config.toml
method = "byol"
activation = "gelu"
widths = [96, 192, 384]
Rows from block 5 of a small self-supervised image encoder, named by matrix and row number. Rows with one number belong to one neuron. Each number is 128 + 24 x the weight over its row's rms, rounded and kept within 0 to 255. All counts start at 0.
After each neuron's rows are labels from the 100 images, of 14848, where the neuron reaches its highest value: "lies over" is the class under the peak. Only what is clearly more common there than usual is listed. The data: small charts drawn from random numbers. In brackets: how many of the 100, against the usual share in percent.
# fc1: MLP up (model.blocks.5.mlp.fc1.weight, 768x192), inputs 0-191
# fc2: MLP down (model.blocks.5.mlp.fc2.weight, 192x768, transposed), outputs 0-191

fc1.220 [149 138 174 113 118 120 163  94 108 103 156 121 147 106 169 151  81 152 140 122 115 137  86 114  90  98 133 161 148 155 134  92 110 141 135 148 144 104 108 149 153 125  96 152 111 113 132 128 105 116 123  82 155 172  98 166 159 118 156 141 139 153 104 152 129 131  82 107  98 118 110 139 148  99 124 126 102 173 119 150 118 100 118 139 132 125 164 157 101  97  80 138 127 172 133 136 131 135  96 143 140 159 108  63 140  91 133 133 128  97 157 127 126 149 173 133 111 103 154  98 135 119 140 121 177 136 159 112 127 127  90 170 136  75  86 105 132 132 128 130 113 155 130 165 119  86 109 146 127 132 164 118 114  90 126 115 139 123 183 142 110 129 143 152 106 111 127 134 136  88 194 131 134 153 109 135 135 130 124 151 148 112 142  90 142 128 128 157 163 148 142 124]
fc2.220 [110 172 105 115 148 162 131 159 118 130 158 165 118 145 137 143 154 157  71 114 151 132 121 125 110 135 137  86 167 150 136 142  86  96 138 135 127 139 120 158 161 132 118 137 135 148 147 156  95 158 113 119 106 158  89 110 165 157 114 114 121 140 105  83 120 142 166  88 150 131 107 112 101 124 116 152 160 122 115 120 150 163 132 119 170 112 125 113 107 146 137 102 169 186 134 169 101 185 157 138 127 107  97 141 135 147 148  92 113 160 106 116  95 102  98 139 126 141 127 108 115 104 115 108 114 136 112 112 130 153 138 132 142 111 103 143 151 105 118 131 114  99 139 165 143 122 159 124  94 134 119  92  95 119 130 139 123  92 128 128 140 123 162  49 118 175  76 125 140 126 109 144  65  81 130 150 118 123 121 114 166 143 132 169 119 127 128 145 126 163 162 121]
lies over: data marks (52 vs 21)

fc1.324 [150 143  98 160 181 154 137 121 127 168 108 148 114 136 128 154 136 122 150 145  85 125 165  81 132 118 148 130 119  88  74 103 108 106 104 122 171 150 118 140 131  67  79 144  96 152 142 153 120 161  89 124 172 110 158 138 122 127 137 117 138 143 126 142 166 119 140 107 124 124 105 108 125 135 145 141 138 163 136  85  98 146 201 127 134 137 124 146 162 139 164 113 143 151  89 134 180 125  99 150 128 116 135 100 160 107 120  85 123  99 169 139 135 133 127 109 116 174 113 132  89 140  94 134  98 134 137 129 139  94  99 125 152 143 143  78 133 177 102  81 130 168 119 161 120 100  89 114 135 115  86 116  95 141 129 120 129 130 113 116 140 114 102 142 123 167 165 128 136 158 142 117 142 104 143 105 126 111 147  97 153 117 128 121 118 135 134 157 148 159 148 110]
fc2.324 [ 91 123 158 128 134 159 141 135 124 135 126 133 138 147 112 116 129 141 139 150 180 113 175  88 157 120 169  97 157 114 144 182 106 116  96 151 115 126 140 146 161  94 116 137 106 136 133 109 188 130 138 128  81 142 131 151  99 128 123 119 136  77 136 145 140  82  90 175 149 100  92 136 177  96 119 172 163 135 143 101 144 110  95 155 112 149 142 120 127 103 140 154  72 128 143 114 142  98 152 138 120 141 128 154 136 119 131 117 148  87 107 129 129 143  98  91 118 132 128 141 116 175 133 159  71 136 137 104 140 162 142  96 133  76 158 102 181 115  98  98 114 107 168 126  98 127 124 144 145 155 142 113 107 123 118 133 114 139 165 103 133 128 141 162 141 150 138 121 131 155 141 149 137 135 104 150 143 159  77 129 127 147 142 165 166 109 111 164  97 139 126 123]
lies over: data marks (91 vs 21)

fc1.389 [132 137 121 122  82 121 129  77  98 166 162 116 191 153 107 121 110  70 111 158 141  98 144 131 117 162 122 130 150 139 113  99 150 110 111 136  75 124 114 132 133 139 147 141 131 184 102 101 114 115 145 172 103 114  88 112 156 153 136 106  74 138 150 109  91 136 174 143 158 162 132 124 133 142 102 156 106 166 132 150 146 128 116 141 142 140 154 161  80 136 112  94 162 134 172 150 129 103 135 156 100 161 145 145  91 155 137 133 151 115 146 141 133 141 134 154 124 108 149 121 180  72 101 133 149 139  87 101  92 118  96 149 121 101 133 120 111 114 132 129  95 109 137 119 118 124 153 112 147 151 125 134 102 140 119 143 125 132 119 139 142 115 136  98 124 131 112 105 139  96 110 119 126  98 129 102 155 153 128 132  87  98 211 104 123 113 104 123 156 121 154 135]
fc2.389 [114 138 116 107 161 172 121 168 139 141 161 129  78 176 135  78 187 138 150 137 129 104 167  99 132  62 158 137 121 107 121 144 124  86 176 137 114 132 126 120 123 101 151 139 142 140  90 187 132 108 140 159 125 115 137 138 115 135 118 126 130 170 139 100 119 143 159 136 143 129 119 133 133 108 107 102  60  98 133 155 140 123 149  85 114 124 100 115 140 117 146 102 132 113 147 166 165 146 128 127 165 139 106 141 122 128 150 149 108 107 134 131 152 131 148 109  98 162 155 126 119 116 135 135 160 168 187  94 138 129 112 161 153 106 154 126 150 148 171  89 132 131 120 114 110 153  94  98 103 151 152 101 152 119 104 134 147 133 131 159 100 119  92 169 149  85 109 108 103 147 135 149 148 121 118 115 118 139 150 114 150  97 147 140 129  63 109 111 121 130 118 146]
lies over: data marks (58 vs 21)

fc1.203 [109 103 139 114 152 128 143 150 138 126 183  98 138 146 139 134 103 130 154 133 168 151 147 162 154 129 110 127 141 100  96 125 109 124 141 114  85 148 183 122 125 135 108 180 156 110 123  78 118 124 112 134 119 109 112  96 138 163  95 118 123  92 129 180 113 133 114 108 128 153 178 123 129 103 150  82 103 139  96 157 149 129 139 119 138 101 115  74 102 119 157 150 127 151 150 142 123 141 115  94 139 133 131 126 114 152 135 150 141 101  66 123 118 132 160 127 140  85 149 149 130  63 145 132 103 143  83 133 112 153 170 155 153 109 117  93 129  88 107 185 156  95 113  93 145 109 101 125 117 156 133 131 100 149 177 122 126 107  92 138 142 140 126 118 143 173 121 130 121 136 159 125 116 168 155 145 141 123 101 135 160 114 136  85 115  98 121 135 180 140 123 140]
fc2.203 [112  97  59 107 160  98 137 119 100 102 130 100 168 126  92 154 134  99 127 134 116 124 179 112 108 121 122 155 152 149 120 155 144 150  98 110 129 113 113 176 108 140 135 118 165 139 152  99 159 110 154 153 132 121 161 146 113 162 165 122 147  98 142  91 120  92 162 145 141  67 121 123 148 136 127 140  99 141  99 110  82 105  88 100 112 155 151 169 151 144 131 131 149 134 144  95  98 140 134 107 116 127 115 140 160 135 149 151 120 156 150 122 133 103 148 120 165  95 101 120 154  98 123 122 156 100 149 110 137 145 146 128  83 100 156 158 118 149 140 104 114 116  90 127 149 114 125 101 124 157 120 138 135 136 125 143  97 124 145 143 151 103 130  89 110  69 135 166  99 149 156  94 156 112 116 171 151 147 117 149 114 105 125 175 173 144 161 100 142 117  92 150]
lies over: legend (36 vs 0.7)

fc1.365 [ 75 150 106 113 168 149 124  97 126 129 117 143 117 125 133 145 153 166 120 146 152 152 115 121 142 165 114 103 114  97 132 108  95 126 166 114  94 115 139 144 137 177 136 179  89 110 181 146 158 114  90 157 127 139 116  96 115  72  94 126  98 139 163 124 116 105 120 135  94  81 138 106 117 125 149 132 130 114 110 128 124 136 130 119 126 140 123 138 141 158 177 110 140 138 122 103 108 133 117 176 123 146 150 119 121 167 139 150 141 110 119 128 175  79 131 125 147 151 119 147 160 122 145  96  98 131 122 103  97 123 120 143 119 118 161  94 135 127 150 151 126 155 125 143 157 138 136 118 145 134 121 137 116  90 129 200 113 154 123  87 169  49 130 174 115 126  99 132 112 105  87 105 136 143 134 155 117 118 144 159 185  83 150 112 149 120 147  97 146 122 128 138]
fc2.365 [130 121 112  90 106 158 122 108 125 122 173 124 163 111 119 109 103 109 161 137 131 150 115 150 157 125 114 115 130 117 127  95 113 136 100 162 159  87 117 145 125  77 139 127 142 158 143 147 125 119 149 112 168 194 140 138  93 154 108 101 115 119  85 143 169 125  74 119  72 148 104 145 153  85 150 139 122  96 156 110 108  93  98 145 129 120  93 174 128 139  85 105  79  86 163 132 120 139 174 146 125 104 126  92 122  88 173 119 123 137 142 124 131 152  83 142 116 150 115  89 127 133 167 104 144 134 150 127 131 133 102 127 121  99 131 123 135 106  95 107  86 105  95  80 100  90 113  94  92 163 153 118 119 132 129 117 133 110 135 158 141 152 143 138 160 112 106 129 117 121 116 112 125 104 116 135 140 139 189 122 155 135 159 122 150 114 123 152 130 147 112 152]
lies over: legend (33 vs 0.7)

fc1.619 [ 96  78 113 128 107  97 128 118 161 142  95 162  80  85 144 130  77 162 133 130 131 140 200 139 134 125 150 101 138 130 135 131 119 108 122 125 138 174 118 115 133 114  91 136 116 127 130 126 150 150 118 128 100 182 130 127 110 130  97 131  90 123 133 156 156 114 125 130  95 103 155 108 125  93 135 129 130 141 110  93 160 143 146 110 114 130 158 122 137  97 144 134 134 127 123 170 155 120 118 167 108 122  91 189 136 152 101 136 114 150 103 136 116 131 103 134 170 156  99 159 124 131 123 126 140 126 129 122 118 144 122 102 165 140 153 115 117  81 136  64  97 156 169 122 110 125 123 148 188 150 144 162 144 133 146 140  99 138 114 103 116  86 126 124 124 225 148 148 132 105  84 146 157 101 135 121 131 104 121 120 141 153 125 129 106  90 140 110 146 139 146  91]
fc2.619 [153 146 142 162 127 167 116 178 109 122 158 136 160  99 139 149 148 122  99 162 157  71 121  98 145 149 129 157 169 132 140 131  90 150 121 127 154  65 137 130 135 155 154 130 142 148 124  97 108 121 128 122  90  94  92 140  93 116 115 129 149 143 140  83 124 128  74 135 175 172  99 118 121 144 191 115 183 155 120 147 136 100 105 151 141 124 154 139 112 120 129 140 152 126 119 147 131 109 168 117 121 147 121 124 140  88 100 101 116 153 140  95 134 166 118 122  95  89 106 123 154 100 153 148 120 127 144 142 136 132 155 145 133  95 120 109 105 183 110 142 105 126 100 186 130 126 126 129 151 128 104 156 110 140 113 173 111 131  96 146 126 132 107 103 132 165  90 107 114 156 151 170 107 134 162 139 155 137 139 152  93 144 112 166  98 129 152 125 126 128  98 140]
lies over: data marks (64 vs 21)

fc1.69 [147 105 162 156 154 129 119 182 122 123 100 106 155 154 119 153 123 116 124 112 134  84 110 110 127 101  99 153 130 137 124 120  98 123 130 113 109 143 104 112 110 141 113  90 130 131 120 143 170  98 138 121 142 140 137 140 108 136 142 111 137 127 130 151 120 116 141 165 155 140  92 170 114  99 141 132 157 115 123 117 171 134 179 109 151 118 172 147 152 130 111 112 136  96  92 126 131 149 105 156  91 199 104 157 157 143 147 129 109 140 117 117  94 108  86 122 152 108 136 105 109  77 108 149 100 137 145 118  94 104 105 102 131 152 111 134 176 115 126 117 105 145 162 149 128 140 116  91 150 161 104 111 136  83 101 158 133  70  87  92  85 122 155 172 134 149 122 126 125 157 213 121 100 110 174 126 129  99 142 148 149 128 142 129 127 114 117 147 152 132  93 137]
fc2.69 [132 114 126 121 106  81 149 151  96 128 108 117 153 103  99 140 115 135 112 135  99 108 160 145 135  92 130 155 111 109 179 123 115 123 161 134 148 124 115 126 110 171 118 133 142  92 116  80 133 106 149 119 123 131 150 127 141 163 155  91  99 142 151 136 127 119 143 125 122 153 112 113 133 146 144 136 126 105 106 110 102 153 174 125 118 137 120 132 110 188 130 141 108 132 128  81 127  62  99 169 149 171 118 149 124 141 174 142 107 118 107 176 123 120  88 105 109 136 149  88 135  72 132 110 118  94  93 165 134 123 108 154 145 137 125 139  89 144 163 109 162  76 134 111 133 141  82 177 139 109 157 148 171 146 116 142 140 121 172 121 125 109 121  99 124  94 111 161 118 114 142 111  96 155 173 139 120 122 123 162 112 115 156 174 130 127 117 113  85  95 153 106]
lies over: legend (40 vs 0.7)